python train.py --model="audio-text matching model" --dataset="struck, bounced, scraped and rolled objects made by modal synthesis" --train_examples=78125 --time_shift_ms=100 --input="waveform_16khz" --encoder_arch="transformer" --encoder_norm="rmsnorm" --encoder_norm_position="pre" --encoder_activation="gelu" --encoder_mlp_ratio=2 --encoder_head_dim=64 --encoder_fused_qkv=true --encoder_bias="all" --encoder_qk_norm=true --encoder_parallel_block=false --encoder_inner_norm=false --encoder_moe="expert_choice" --encoder_num_experts=32 --encoder_moe_every=2 --encoder_expert_mlp_ratio=0.5 --encoder_experts_per_token=2 --encoder_shared_expert=false --encoder_wave_strides=[5, 2, 2, 2, 2, 2] --encoder_subsampling=2 --encoder_layers=14 --encoder_width=160 --encoder_positions="relative_bias" --fusion="prefix" --tokenizer="word" --vocab_size=50 --fusion_encoder_width=256 --fusion_encoder_layers=6 --fusion_encoder_norm="rmsnorm" --fusion_encoder_norm_position="pre" --fusion_encoder_activation="swiglu" --fusion_encoder_mlp_ratio=3 --fusion_encoder_head_dim=32 --fusion_encoder_fused_qkv=true --fusion_encoder_bias="all" --fusion_encoder_qk_norm=true --fusion_encoder_parallel_block=false --fusion_encoder_inner_norm=false --fusion_encoder_moe="soft" --fusion_encoder_num_experts=32 --fusion_encoder_moe_every=2 --fusion_encoder_expert_mlp_ratio=0.25 --fusion_encoder_slots_per_expert=2 --fusion_encoder_shared_expert=false --fusion_encoder_positions="learned" --fusion_encoder_connector="linear" --residual_init="none" --optimizer="adamw" --lr=0.0016 --beta1=0.9 --beta2=0.999 --eps=1e-06 --grad_clip=1.0 --steps=13800 --batch_size=128 --epochs=22.6 --lr_schedule="wsd" --decay_fraction=0.2 --final_lr_fraction=0.05 --warmup_steps=690 --weight_decay=0.4
Rows from block 9 of the audio encoder of a small audio-text matching model, named by matrix and row number. Rows with one number within an expert belong to one neuron, the router's apart. Each number is 50 + 15 x the weight over its row's rms, rounded and kept within 0 to 99. All counts start at 0.
After each expert's rows are labels from the 100 clips, of 14976, where the router gives the expert most weight on average: "responds to" is what is common among them. Only what is clearly more common there than usual is listed. The data: struck, bounced, scraped and rolled objects made by modal synthesis.
# router: router (encoder.blocks.9.mlp.router.weight, 32x160), inputs 0-79
# up: expert up (encoder.blocks.9.mlp.up, 32x80x160), inputs 0-79
# down: expert down (encoder.blocks.9.mlp.down, 32x160x80, transposed), outputs 0-79

# expert 30
router.30:62 49 50 65 27 85 69 40 50 48 63 55 55 46 36 44 42 75 60 51 41 30 42 45 72 53 33 44 52 47 53 48 39 71 61 77 55 48 36 53 35 44 34 44 37 41 43 42 47 43 48 18 76 52 55 41 60 52 55 39 53 59 37 45 47 54 88 75 71 41 30 60 39 57 40 46 54 79 42 30
up.0:49 57 46 45 59 39 74 41 51 34 12 25 52 45 26 80 73 18 26 60 39 50 63 49 52 65 40 22 47 77 47 53 43 16 51 67 60 47 47 52 52 48 45 53 51 63 51 52 32 56 62 34 73 53 45 77 40 39 53 72 28 55 36 53 72 55 38 39 15 57 39 22 67 45 67 60 40 48 47 34
down.0:29 39 64 46 47 43 57 42 36 65 63 42 35 56 49 33 42 39 65 30 70 38 36 38 24 50 52 35 27 38 56 38 40 35 47 59 35 45 37 41 63 55 50 51 26 50 32 52 39 36 31 29 36 28 54 52 58 40 36 46 47 79 30 66 37 36 27 53 32 40 52 53 43 29 48 30 72 26 43 57
responds to: scraping; ceramic-like damping; clipping; text has "clipped"

# expert 22
router.22:81 46 49 82 41 87 58 62 49 38 62 65 52 61 50 40 47 81 57 70 52 41 49 58 80 33 66 53 54 50 58 56 42 78 72 60 54 62 41 59 46 56 45 58 41 48 36 43 49 42 59 38 70 69 69 43 66 46 48 33 52 63 53 44 46 56 95 66 82 29 42 56 35 68 42 55 45 67 59 56
up.9:57 50 37 50 57 67 49 54 44 27 64 51 40 58 53 16 46 52 74 48 55 48 39 50 45 32 70 44 18 30 56 38 40 56 46 51 29 48 67 26 83 44 70 61 61 57 24 46 56 61 39 50 72 45 44 45 44 65 08 41 63 61 60 79 18 53 56 45 54 30 60 14 44 25 53 28 49 53 47 70
down.9:70 48 47 57 50 51 51 49 50 22 62 16 56 40 41 41 66 47 51 65 32 52 61 51 65 47 50 52 64 66 45 64 19 16 52 43 53 51 36 49 54 31 26 47 62 79 63 41 25 67 72 58 23 65 52 66 43 42 48 55 37 24 42 43 44 59 51 52 13 65 22 54 54 57 66 64 23 76 44 24
responds to: rubber-like damping; quiet level; action: repeated hits

# expert 16
router.16:60 37 49 77 38 70 60 57 46 49 43 51 52 63 54 51 49 83 45 55 57 52 56 59 67 32 53 52 57 53 61 54 50 64 60 66 68 61 16 66 48 65 15 53 33 52 48 49 48 42 50 30 58 58 70 53 81 44 48 56 41 55 32 25 51 54 81 88 53 36 25 43 33 63 54 65 58 46 61 19
up.9:49 55 52 37 45 53 41 46 54 51 92 54 55 42 46 23 42 41 73 48 34 45 44 44 38 57 47 46 31 48 39 43 41 58 45 42 40 43 55 28 20 34 68 45 65 34 44 44 52 56 48 57 81 46 33 33 29 66 81 22 67 48 52 61 45 51 45 34 74 55 51 99 57 31 32 41 42 56 41 65
down.9:57 58 73 49 53 42 37 54 55 46 66 50 58 63 50 65 53 45 50 58 66 54 47 64 52 55 48 66 69 56 55 60 64 47 55 30 53 63 55 63 36 68 49 65 42 58 59 57 56 37 55 69 22 57 60 58 53 46 95 52 55 38 61 49 63 57 45 48 66 55 54 99 58 65 51 59 58 55 65 49
responds to: quiet level; scraping

# expert 9
router.9:62 41 39 72 31 82 63 46 48 55 58 66 58 42 44 46 45 79 53 52 35 37 47 47 72 43 37 44 57 49 44 52 38 82 63 74 67 46 27 59 31 43 37 34 46 43 46 45 53 52 55 22 74 55 60 44 65 48 59 45 50 63 38 37 52 44 95 74 80 39 34 64 36 64 45 50 45 67 44 42
up.0:56 49 44 41 55 48 36 50 46 38 78 53 66 47 45 20 33 40 71 55 41 57 38 45 22 47 56 41 08 61 49 33 40 51 35 42 65 46 46 19 48 46 54 49 68 30 33 36 48 63 54 62 86 47 35 35 41 83 27 34 67 46 53 53 25 49 39 50 59 41 39 54 57 10 34 60 44 65 43 35
down.0:47 57 66 29 60 18 45 47 50 58 60 38 51 60 46 39 44 43 57 51 69 54 45 43 33 58 42 51 44 54 54 50 53 24 43 40 42 44 50 43 76 55 50 63 41 57 62 52 46 46 48 53 00 51 45 51 37 39 19 42 45 38 46 57 41 55 25 31 06 59 49 38 53 38 48 51 58 47 46 48
responds to: scraping; reverberation; text has "room"; text has "reverberant"

# expert 1
router.1:63 41 39 71 31 81 63 44 49 53 57 65 58 42 43 46 45 81 54 53 36 36 47 46 71 43 39 43 54 50 45 51 37 82 63 73 65 46 27 56 33 43 34 35 46 43 45 46 51 53 57 22 76 56 59 44 64 49 59 44 50 63 35 38 52 45 94 75 77 41 33 63 37 60 45 50 46 68 43 38
up.0:62 56 58 81 34 82 69 68 54 27 28 54 56 58 57 75 59 81 28 53 59 40 65 63 72 43 55 59 63 45 67 53 49 76 65 79 42 71 55 63 46 63 38 55 29 53 62 54 55 32 54 27 73 62 72 61 67 47 57 70 43 51 45 36 80 57 79 83 59 51 55 33 51 77 67 47 67 57 63 46
down.0:39 37 30 46 51 56 63 34 44 66 29 69 41 32 46 68 46 61 45 44 37 59 43 52 55 42 49 45 64 39 31 55 65 79 65 66 56 46 54 73 37 41 67 29 49 46 43 60 59 44 43 36 89 40 54 44 61 40 80 63 48 79 61 57 64 37 69 47 98 42 61 46 37 73 51 42 51 34 50 66
responds to: scraping; reverberation; text has "room"; text has "reverberant"

# expert 15
router.15:59 44 48 67 23 71 56 47 43 52 63 55 54 40 58 34 40 73 60 51 36 33 43 49 61 42 49 48 49 51 44 45 32 73 56 67 59 49 15 51 37 47 19 35 37 40 41 42 50 44 48 24 66 52 57 39 66 52 50 37 53 52 26 31 42 46 78 85 69 36 30 63 41 53 39 50 51 61 47 26
up.0:40 54 69 56 45 37 51 66 38 57 30 40 53 50 78 48 55 43 44 43 76 45 48 62 44 43 63 59 61 48 61 45 52 32 41 49 54 68 40 61 73 73 17 52 22 59 43 53 50 28 39 45 15 40 68 57 71 43 26 59 42 38 27 41 45 53 22 80 16 40 47 26 58 56 58 54 79 42 64 26
down.0:47 33 28 35 43 45 64 35 44 53 44 46 45 19 35 31 50 45 59 44 14 63 48 30 45 41 53 36 38 50 19 46 36 41 46 66 60 31 41 38 75 24 59 20 57 56 39 49 53 60 55 33 49 43 28 53 28 43 08 52 38 61 42 53 32 37 40 40 26 50 47 00 43 35 57 49 35 51 29 52
responds to: quiet level; rubber-like damping

# expert 25
router.25:65 46 42 68 30 79 61 47 53 51 58 59 66 43 44 44 43 75 58 55 38 38 45 47 71 41 38 46 50 55 47 49 34 79 60 72 69 48 24 51 30 43 29 37 45 43 41 42 49 52 55 23 79 54 55 44 61 50 61 42 51 58 36 36 51 48 90 74 79 39 28 67 42 55 43 50 49 75 43 29
up.9:60 64 61 36 70 36 33 56 58 51 52 48 77 52 50 57 41 27 60 66 49 61 42 51 35 52 54 62 36 77 53 37 52 39 32 36 60 52 66 28 48 49 66 59 75 37 37 39 63 64 62 80 45 59 37 47 39 79 73 40 70 32 76 62 58 59 31 33 47 49 52 71 70 29 39 67 47 69 47 51
down.9:61 58 73 58 46 41 59 61 59 49 62 47 60 58 52 54 56 43 55 59 68 40 53 63 38 52 41 61 57 60 60 51 53 37 60 55 53 63 48 58 70 68 42 56 32 68 68 58 46 30 56 43 00 59 65 62 55 31 69 47 37 35 47 54 65 59 29 54 16 59 47 55 59 54 57 60 60 62 63 41
responds to: scraping; reverberation; ceramic-like damping

# expert 5
router.5:64 43 42 70 28 80 63 41 49 50 60 62 56 43 44 40 47 81 56 55 35 31 49 49 69 45 37 47 52 51 41 53 37 82 63 71 66 48 22 54 33 44 29 37 43 46 46 47 47 49 57 21 75 55 56 47 63 47 55 45 46 57 35 35 46 48 93 77 79 43 29 63 36 57 47 52 43 67 46 31
up.0:29 46 58 33 47 32 58 40 38 70 50 63 35 32 47 65 61 42 40 35 45 55 55 42 33 40 64 38 52 47 22 38 42 55 34 62 32 45 54 41 10 53 64 30 32 36 25 42 56 37 48 33 52 36 45 53 55 53 99 52 51 62 43 53 82 41 32 60 66 34 46 96 59 55 48 24 59 34 44 81
down.0:48 33 50 64 27 61 69 45 43 49 57 56 42 28 56 20 49 53 73 43 43 33 41 48 56 36 49 46 48 47 46 55 34 54 62 68 65 62 37 55 69 50 36 25 33 62 34 64 51 35 58 21 61 44 58 52 54 32 20 43 42 70 22 49 25 34 40 75 48 33 53 35 43 44 50 44 60 60 48 48
responds to: scraping; reverberation; text has "room"; text has "reverberant"